python train.py --model="masked spectrogram model" --dataset="synthetic speech, music and everyday sounds put through simulated rooms and audio effects" --train_examples=39062 --n_mels=64 --hop_length=160 --input="log_mel" --win_length=400 --method="mae" --mask_ratio=0.75 --loss="mse" --encoder_arch="vit" --encoder_norm="rmsnorm" --encoder_norm_position="res_post" --encoder_activation="swiglu" --encoder_mlp_ratio=3 --encoder_head_dim=32 --encoder_fused_qkv=true --encoder_bias="all" --encoder_qk_norm=false --encoder_parallel_block=false --encoder_inner_norm=true --encoder_drop_path=0.1 --encoder_patch_size=[64, 2] --encoder_layers=8 --encoder_width=384 --encoder_positions="sincos" --decoder_width=256 --norm_pix_loss=false --decoder_layers=6 --init="torch_default" --optimizer="muon" --muon_scale="original" --learning_rate=0.018 --momentum=0.95 --nesterov=true --orthogonalizer="newton_schulz_5" --adamw_lr_other_params=0.0019 --max_grad_norm=1.0 --max_steps=23000 --batch_size=128 --epochs=75.4 --lr_schedule="step" --warmup_steps=2300 --weight_decay=0.02 --adamw_weight_decay_other_params=0.01
Rows from block 7 of the encoder of a small masked spectrogram model, named by matrix and row number. Rows with one number belong to one neuron. Each number is 128 + 32 x the weight over its row's rms, rounded and kept within 0 to 255. All counts start at 0. Numbers have three digits each.
After each neuron's rows are labels from the 100 clips, of 14976, where the neuron reaches its largest size: "top examples" is what is common among them. Only what is clearly more common there than usual is listed. The data: synthetic speech, music and everyday sounds put through simulated rooms and audio effects. In brackets: how many of the 100.
# gate: MLP gate (encoder.blocks.7.mlp.gate.weight, 1152x384), inputs 64-127
# fc1: MLP up (encoder.blocks.7.mlp.fc1.weight, 1152x384), inputs 64-127
# fc2: MLP down (encoder.blocks.7.mlp.fc2.weight, 384x1152, transposed), outputs 64-127

gate.227:165134108148156137152130091151149144148130131110109160077095141150174130121143153149138173119135184127057095090191155220187165131133105117190108222123151095127134119092120158101165173092114118
fc1.227:134128168151109122095175098116124129142198071178207112084141092147143142090107137208143135159108136110141122192117175111094132085099146109146139073166091119162150174180128118148126128174107151
fc2.227:118189152086137155134075149119103133168133132134110147203153125147115172191142137153144131100112117108158121164170107095154180134111096114096128191073135088125065135081105130124122087149145124
top examples: drums (91); dry (50)

gate.465:077119054092094174139117168149136119129192109098119084130097111120138125155089135099105121105098141105135114144154140148159144114155163090161149169153150065129082052127178111104151117115101117
fc1.465:196140157127158091130140093111110189158037140141128161122142161118102127117180102185144147132170114135132130095106126107130119160110015127125116083131099184126193174125082155166049140140170114
fc2.465:158090108084110142092096147133106139177104111115068104149166123079118106120159110134117142102125131042154103150110153145162102137110059160159153167159133120106166111142180177128111161126093091
top examples: dropouts (92)

gate.437:115185107120148148146141155122103136128091126114146148169175149183124131104109082148120140112175131135147097103156170169127165068138145147178141130142114165058125168166178131108141170104167160
fc1.437:088178128115116150136131201067108105160083134120110150111136139139101137148123103167102120120102126134101130159152157116107156069117177115131120128103095155142129162116090116180124095106156146
fc2.437:130198112118163140118188141078129132185158081130126104126141106134129174119143110124099112110126131092159140162143128156116138118148140147186139130128093086118103124151135102120102106166122095
top examples: reversed (84); everyday sound (76)

gate.10:153165116168135120128183105078142096084136102108151168081056132116108158123113136141183188166169119221135131044102160108085113119124106130086077059120056167148133120095068111191100080132173158
fc1.10:150177116168140114115185097082148098086123105116149168084076136123106148106108125132170191164174123221132131046114158129089106127117104132106078080122050164146129122107079107193090095126150150
fc2.10:106164135166104120123111125163157109095170127094142108149151119142149153119120146167098086118092181165101171146154167116113162101132182140157132162133119069161130114122181134081176167069106118
top examples: dry (45); dropouts (31)

gate.765:160118102062122157133149119145076135160157137192119132164119159098164076136118128132172128134116101132164127135130108143113133095128161113103170129159110048114083132152153078123131132145076095
fc1.765:142145150107155141108130116210115094108082078169121151142175118130114116111183120107150140111150144133148151097167167176093118131106124129162147113145093037128166109080141123161156165145132154
fc2.765:110131137222103160093117095201150173130071107120118190122135160124099122119193174104102133111165135079111117118142144136121139135181042124147159109161125108160114148132135103135119185120132102
top examples: drums (58); number of effects: 0 (51)

gate.739:174109138047110126121133127074102103138142087083083124169188143143162152117097119156130167120132110110149171139165095148099147127123097152062096146121100112128129180092118143162115089160161151
fc1.739:166144110081132124112130105059071113134142122107113138175161141119174127146090147171127163114132116125128134138169081137139183102103083142060115162114100138125127176088116163170105115147158119
fc2.739:105134090102156113114126134147108143117128141156184125110114105041128102133102086109109141133114103113077086111087196159166119135147152128187115144163157154098167122157123136121140171121126141
top examples: everyday sound (80)

gate.737:125127120131109135141106119079083084130033177169146130155146072133094118045118124131087103098155130124173143089127078093158130107131077143119181117185121132114144154131169163130130188162150120
fc1.737:126100155168138178134143106142174118132187090140151098123121144148146098164143129089131129152106128104172111186096184130090114105132135121127151089144073125135160124171060126104100102135126114
fc2.737:139108126162158134146101103167156131091134203131126177092119137127099081131134110092131127168165127208119119129173117100059139158139128104094073139139109178134193147155121178159184133033157154
top examples: reversed (35)

gate.277:133095120161140109140103182071087127127152115161094136070072140133078135137137127190133118121141099195106121113089210107114132110140115110079054062160132156122167083081113132181127079065200147
fc1.277:145119117104139092148074157091148162094142116138104107136114127117138094174125072245145165096129119135132136107116239115140149118066176118148101101157122119130178098103086121155071122079166129
fc2.277:141141114154109107146122144156152120105135151111095160092136118117150112092123119155111088144109133220121184117132240162100144112093107146154120098145128123130236095099139101148169201056162149
top examples: distortion (59); dry (59)

gate.611:105152098146151138149114191171169097127200156160116081098128152139129146154118151080103155092120138130120122146142159150137104117129182117152164136144203120121114100101147125108204165109077109
fc1.611:114157104160148150155119189162153118135184144142107075105130144133125135146127163065095144091123115140112141154148143154130114119121174117150155141132219090119118082109155127107205164090084131
fc2.611:125154131166137109131166093104144078080151151116171161104102133172109137123088110157125125168131130192129167110111156120083135098121178104087050070153116139156071143116068071117127106123179155
top examples: dropouts (85)

gate.451:142094172147077137159143157149188083065177135120129156160117169132189126094034131116125076174109140097095127137180109115127142060152129089110160141138096096160158133175138094132134087124079136
fc1.451:126089153136074144159146159134172104108206116107138155145086182143200147102062132138126074171093164111115143124175122115133125068136160079126165119169123107168143098157129091119146087127051106
fc2.451:157134108123082141123150121071077098088128077141143172134081149124165085097081139083164090120117096224131147155094076109100134134130197103087144092136136121073052066106130129120180111177200167
top examples: speech (80); dry (68)

gate.136:121132145196101168104142156144086149109081125160152123213124147092120105132140142139088145133153095117102104195153055096087151119163073142096155136152120131085096142094119151139151120146155116
fc1.136:119121119058146075165116123079165103125208121100123122083121109149115134146128115159164122110111136122159166076109135186162119106097225101158087133132146112146097114159162108146100124127086159
fc2.136:176141109126177062181096109131124116046124154144082106078129137096102094138112129156106116066143129205113142085089203169186164141069110107158094129147112118106228159127110105118124169033123152
top examples: speech (99); dry (87)

gate.225:118106170123124157131062172108188149152115109148103114160084153117154056155114135214126078105124128100108138122133128136199131091051160117110108132122134146173144154155061088094118108135131122
fc1.225:149127056171159065127136122059099085105143161162098103065102169111077135100133106118131085095141102195112149111084200100117108148163097155115071037146143097145141106137133096119125067062121167
fc2.225:144148113155099132092178107193129080108117063109132162128173146090155128087126129076116123156107162169140132139117210133112099159112153137192128084125134064152175081091139130121162150075120140
top examples: drums (70); dry (57); distortion (50)

gate.137:159149137123123108120189133107129083089152107089144149107085162119134168100113157100164193144179122193096141057109136068089115091148157127093103050109047179149098123100104105144104071148150107
fc1.137:100086132127132147147069136129121166158114134172109120154143079142120080166133093166108057109091127072158104201140131177169151152112114121152165188151207090106147138144131148113171173114122151
fc2.137:156068137086154149131126126134124158151077143134100147102122123111110094141147111066140179133181088086159095104087093154159105159102046128121116102128152189110161147120078140150103102162169153
top examples: everyday sound (52); dry (47)

gate.116:102055095042079133129113150153137013135170099131100110176125138133181087091063114104128066135081154084134135170157131107131124101155221108122186149124130104160072084178173121097181130156089103
fc1.116:078052095077077134129119155135133048167210096127122093158094140142174114118064132108122057156053158080146136185150116109122133105153224104121164148141118097159092084191160125086176099139106119
fc2.116:115135132135116131159157146068121139102161133125167150109086159142166115124084126079152089120136098171123132133148045111115156146141207084094124109074123134131146122105100132142168096160158193
top examples: dropouts (88)

gate.491:148119097065151150116114079208183107111094109145114134199163140067142142124152090088152139076116101101146171170114094085087097132129133174119180151116138070158114088107142108130163072143127140
fc1.491:146120068074165126125129103219159126146115121182096132217164132075156140170140097123171136106097092090138188152121112115110098153143163171114181159112112115139114091138147102121096090151093130
fc2.491:105140153212065143071153129162193160108125136091105160155119133154080151038128133134110117169136114085111120113121143116031115120121107160152140080131122133162142126114143105153200168121166166
top examples: telephone band (59); band (53); reversed (33)

gate.572:082107187126084077163091133094091147108107099160116128111058135110120184094124190129098131118083159143106140170098102127162143157137075096125129095138054126145108209145092087074085117138125126
fc1.572:165128082147158201102166137157140152147133130087144128147198091149140090125125094126182116145164110130140149109177152123118121100140179186175131175103212080110157038068178184176183143087110122
fc2.572:085134150105119144110118113128071131153087149165112147065094117133105098104110172144180121105105154156134122156164215110148098083100111126103124137134081147151146162150079091117105111137170092
top examples: dry (85); speech (70)

gate.429:152073098060133108150145169094118083133144071152087134170100116129131110111125077115166074115142119069131090150145102118122119145145203130106164133134127154127067126184124107132125124179108119
fc1.429:122167139147133110101122103193114126072062187119130131078178138086117111130124133148096218112150106183106155087104199153136133120115052139178102125125142084106154113055146134130126150095132134
fc2.429:137170178201122120127141099220168089146112163129165135129148131132101160119147153160104174154156144103116127110085174142097088103121056164144116136142127123133080146132140117126100172112126086
top examples: dry (68); distortion (41)

gate.95:079113157089143134156124132162118112141160148176108153119116153154109069165090092093135140194140097121173103159152141164128157155144126116063124140129081181132148079150044140151141146131112152
fc1.95:063132164035152149135136141119112150148114100158114179117150157171098038199119096068158133135150107094168131148164142185143131166120095069080113144102094149121170103159058134165084145145074126
fc2.95:111164144161063141143118148200147127006162193076182080150138145140139205088095169134138146126115124221087144087163125095106136110166144151121156108058122152135175180116122081114137171086097128
top examples: distortion (65); dry (55); dropouts (44)

gate.101:128142161139131157093077110034165183126140103143135137098061162156094113138095172130119126134157140096143095148123194155167143107119116080110116101146113116157172118169116109115148136135130135
fc1.101:100123101085159171163169166179134096156135138127137135202201146102186132134094082086125126131131114091151153119109047163096109115116169150143167173147111141129089139153135115119121115171113139
fc2.101:128081083059123140120111118063103118141114043163126140119099109156156122130076112103153135115177098106100083142066030105204128122166128138109126140154144150113042170127118158083091093128105155
top examples: dry (73)

gate.485:181122089089121155134112129079122115152108072143067151167105109168097153137169113146199098086134127108117113128146076089150136137139166140046136158140113137135046137175131124144121096157107163
fc1.485:090137162186137093113154132167121121085144188126189107074133141079149083132085138136058148174124109149146153130114188174098127111099115124204116089129140101123199102100118134126142142098153112
fc2.485:135140208191120135125149126210136111114123197133168154111133143130151084090116150150095120164129146112151118120090161159100102114088051146155093112128131123113202147112116150147146178129155114
top examples: band (52); dry (44)

gate.644:142130111035081167126073119128161145127096096100115123211146116149125134110146161074105081069130139126097127080143109149143159148141044129126142200071151176161168183076176133089145191071107125
fc1.644:135116103187132093149109148073063150134119135169158151089098119101125148170123118180158141137130095112136138196097091088141172123116209098108119112174100073104070120192123139140110071174165142
fc2.644:148155107057155124144142144111087131157147134132146093181162141093167183152124109154133143102120077050111118135166067104140188125176126107147206194089122128082106110132149162126071133188100083
top examples: drums (69); dry (49); dropouts (34)

gate.484:131135157051116161132110140100121128152134083134126137136112144158189122168102120183160157123079174094179144149140064162155141125111159133135125168134133120125134144141094139102081089178077130
fc1.484:100135155025111124140098157121165145120123115101098114142123151164141130200102110235137142107112130088175135122115133179142139122072137121121121132133118124124142136106099124120076128151092097
fc2.484:099075153102126117139092183059110120133156058166114118136091141161117106170131102161159142119096134076156122171130048110141082127142142122073116134136132130115067132156106117118046025195105114
top examples: drums (96); number of effects: 0 (54)

gate.766:155108160042170147146082161114144117157146122099084107113123125139173079147097117107176147102108171084165166149115053138124143160131204139149139167101122085112082125176122125075080070176072143
fc1.766:164140138198072105115174056098100091141096086143167166125108119087127168070158150051110131161141113143080125132155089095131138105165112111126113127129134126143081115134141139172149128167155160
fc2.766:124176111154184138109148064200150106128096199119168181086137146105148140147134157096106133128142123154139132093125228151084149120107148110163141119156134103146196125110121135141165160097152118
top examples: drums (81); number of effects: 0 (51)

gate.131:098145143070134114123053141063143129149121186126107124071102201157104116179143148136139189160106106116100132149162068142155155171146069092110121130090131223121178168090084179131096115141081102
fc1.131:152091149116144143115109109149116147105138125158162179107088082165117097105118136051142173147196162192096078089163133119138139124146186110128139136098079156139107143105174164101159151127127110
fc2.131:108188113166115150097149125201139114041123211066134122126141095109086128144120146111099105153100084164121158083170175117079182120109157141138140107098132133147159126116158102146189176116162149
top examples: drums (61); dry (46); dropouts (39); distortion (32)

gate.6:105144109075109115197085146093130103111119072154106157169149086135135158169190133140132082109132133127158143124152112089153168159173159103146125120100135125161086119127186154153164087129094164
fc1.6:101146096091121115196083144099122106098118077138113165168160088143136163163182135137133092101143152129161144116139118104158174151173151105134133125091138133153079114119200152144151095119104169
fc2.6:138093081103119173135152138091101078135163064124094095092077137170068190136140162149140123123141145137082099116153059157122120124140121125092205176150150137152119113143117120146105072156138107
top examples: band (71)

gate.235:104147177159113149135126097109117127187128100154137113070096103145159146141139197147074057159094182103136150094183078168121145070084131061076144118160074119122134169165112182154152127165151109
fc1.235:143109064063115092107099151094095097090078124052120135157163129096113105115143073099156202111122064073104103150136085113117102137187073124123118148117161125096114128150121132150084103118115140
fc2.235:108125055107107085128153140120154159174075063158094106146138099068141169141149156138101154113116141105065102135138151152172144135100128080153187169121126091126093114104165144150176154120077089
top examples: speech (78); bit reduction (32)

gate.334:167121172086138129128101126153127168146132136233130148107096157136120111127157099127165121102136154174219124136144123129093095131121124129125120125167129128113107112129121141111110114199176130
fc1.334:111137052199096140122093114109128094078143133063133127156124122095129168116116161073110141161106113125051138108117118089168117150126142129121128115072146144152165148112151112124171117074096130
fc2.334:130142079109126156123120174123107102109107047094126093143119093075109173156121157185142157105097108039128162136123108122149180106140125131142191165059111083130104132127164139132107106136120127
top examples: band (79); reversed (48)

gate.250:128119109125115131148171135162110139141140153110131148097134166136134115130116150093124140161071171162176164120120129125075127142061090140095089121188103157119140113107166145166092047135159120
fc1.250:131119108116102136138170138160109126127144161095123161085141178148133106121108144084104144167083170167187152116130133121074142122054096145108088125178112158122141091094165152174115050127142134
fc2.250:163144166135143147137108123118151134106157149157134136152122082104137143157113155121150116131147074170096098134128233109173128108115194151148121138042127055128164124171115115110159146081152179
top examples: everyday sound (80); reversed (72)

gate.642:079152127133132145110143147205135071122184184101146093134117142114155110131062131085076153150082157157162146203124162143130123106086124122148160148146151063112138079115178120122200159127137085
fc1.642:159094130146137118144105113077139180138073088157097161137137135149113150133186128173178130115168108097114101053119118100121113164167140147107108078117109214145137182131081128130053092132121151
fc2.642:143095046036129142101071176128117148109111107119056110157162094063146156124145112093148167119098159132131152134108156127178134140108129156157171159131141135120107089143183150125142166126090122
top examples: dropouts (83); dry (43)

gate.257:081159113067112124124099144106124109140163150113141111142117108125093145145146110108091095101116139094167072125137145132156086113191160116142150155123194106117124082075144135135198208114114133
fc1.257:176097124185136116126140124124115145129079107144111137123114148130137115104126133172151173149114118122093172150109108099106165154068109149126107088129082137134162182171122128114050065134157106
fc2.257:109101168107092153087112140123090146166130104111152149143159145092131116115141166068118122119114105101175100156102101159138087136157050141135166152137154084097172095136153176164146145134114121
top examples: dropouts (89)

gate.294:179120122070129136137137097082117116146146082122135123179127162127076137121153124123161188136120103074160130105117055124131079123147070128096114123126146179135090158160086133127106093169162125
fc1.294:091125106157115159124098172180148092109120156127130112084121109133171135126141142133108059119132162172106141103117202131109142129095189119165147127158127070109145089115191107119143164081097144
fc2.294:112157172162095173183131101181157123115150120065165133128141107177101139132124180134135099150185138135144117094124124151097109115137077118117138081059126178134139154115095102115133141151118117
top examples: dry (50); dropouts (38)

gate.541:071110080082101145116117170177138054128190125120130101149113108142159116137074139079090106117071134100122125189144141139137137075151208114145160161135155055137066076140188110088204125113104124
fc1.541:068110080084094137123116170175133069131203129117141088147113101134156124133079141071088096121069128104118135186138140145136144078149207119150163166136165048132075078147189110085208124102113133
fc2.541:105159158187133129156167104113148108102157138127199161100090161164137128123094142111142116161152119191122139112135066122078133122139172085087103091107127141142102137103067100143133090151167166
top examples: dropouts (92)

gate.331:132118097086149124132110144101112132096101187124140141081172146175103123143135129086156125110134117136178109142130134128151145178152110112110133140157124180114153174164132145111109134144126156
fc1.331:140131110116151105140094163092105129112119197137153141094150163188067106128123116054157167113112124112191096155134104120127106159131148143129135113121170185091125149108157163106113139169152142
fc2.331:096151175134057127145107148148142162042175237120157140112108122138112113078101121111106110155145139243123109091115123130101155130138045159118090104157133221145148161116076095133160149101166151
top examples: everyday sound (98); reversed (71)

gate.736:149089073076143093119105143057106083137115122117106142154105162115113128098106041150141155149129136077090086133147123113149102151128139147108150118100093239144121148166111128156129142151107079
fc1.736:096102166118101162118147105111108131141186055176130131126068142194128128081113131110140054136124188104171083139185036117104124119130146114093160121119023183144093165185079146157138120211147115
fc2.736:107104134089101141134131144077104225120153141143091104119116165141191114130116090145136071123110090098137121139235134096137200146135138119130140146083116130125239142125107147152162099146130169
top examples: distortion (78); dry (73)

gate.519:105136154191116126143119136164144133152151185097165127091105106153173196138120151073102096170100117125145134148113116135092141098094109142135123156111134074156154108152156117149140121115191135
fc1.519:130102116091143135102137118107141132109106080170080144165142157104102066117140113168147171096154158110114122124135147110163121157168155112128117090162114180110100145113091130089117144146076124
fc2.519:174098048068133101139082124067110119132124079128066121126133150123128170148110141082145132122105121114115117145114108105188154134139174143141164139157089103145120089150186129121087126102095119
top examples: dropouts (79); dry (48)

gate.87:135086100060141140112110162048187184160161119165112117142115124125146154178114120202142161086154158124173102081071138108172121131102123148125113114156127166114155141120118121104084106093108121
fc1.87:114130129170109113108084115122120122085101194086125150083085113131077122072104153237091092155128143142117116077146215136158133140154025145135110133147131178165221149122111137133150132074180152
fc2.87:133160133223143147133111107216094114144116216097137159128122147126110116101143153090113118158086147128126123118151167135053142129131029151126172108120133098131211139101132160166169143096196106
top examples: band (61); dry (52)

gate.632:148099085077172113138138142051128115157135099151125163157108153119125115102096053161142128143166161094091065151121135106158108150118144139114175118121097233174100125176104132168145141154100064
fc1.632:086093166130118141120158113140102102131208070187121127099077149178135114101115115101137049117128174113152075161182066121106116116135170108100154109136037156139106140170106119151126144211157106
fc2.632:108110163094115172132130140074105213136173157155110126134112202151198113142123083130152084146107072128141110132195120098122183145127155134105113121102127154100221136123075129153164085163150188
top examples: dry (72); distortion (68)

gate.755:120116115192165127143149110118086129085124105101097113139129128132141110145085095156125138106140101187125129092121216121145120126085137158118120077150102126122168100104114069159101120075111062
fc1.755:147132140133080137105142129082143159122170113159180161144122111129077148099150179060124071144146139150086094095143089123128123127198113084127149122089109161142104143139135151144189164155164148
fc2.755:117070160100138187083078101088116177221087145166107136127135114163134101133154135102132178126167137063152099151135065132148108130136059173119119129182154155121056144126119148129080127192150124
top examples: telephone band (30)

gate.681:160148103106133147201095167168144108109101134045098106177101176156145162165129128090135132112105109159031134108116121156169144177089079099153092128127159176096153090044121165116136161058115124
fc1.681:112110140168096109061170081107079118139161133182181134070121098107103097094122113208101112162154114096217115165151123106067103064153176137105136123138091107127112168207128098147137082188143141
fc2.681:093138181086154175137090153114097152157128110187096117190136138142157174166132139156106168116119107063132160150199062101150154103110078143118175201070105122096046137131127116124073122211110087
top examples: drums (79); dry (62); dropouts (43)

gate.623:184101125117125100138093127144146095110126064142184130203150121101150131129136104108154141112171146103099113067152103129087105143105192153137160163075118120123134161153153140085117127114146166
fc1.623:179091125103124092150069133103159098117135077141173118177149128153129127138140122132142119129152153084115150104167087143095124135127160142165152171083095111136152158159149156114128105086134184
fc2.623:129118064122137104115158113125124139092141035135109171126136087154122164097102122104146088094164131199104124133138090107111122121156173119085159100110116123165058143134104150089146131164102134
top examples: band (73); dry (42)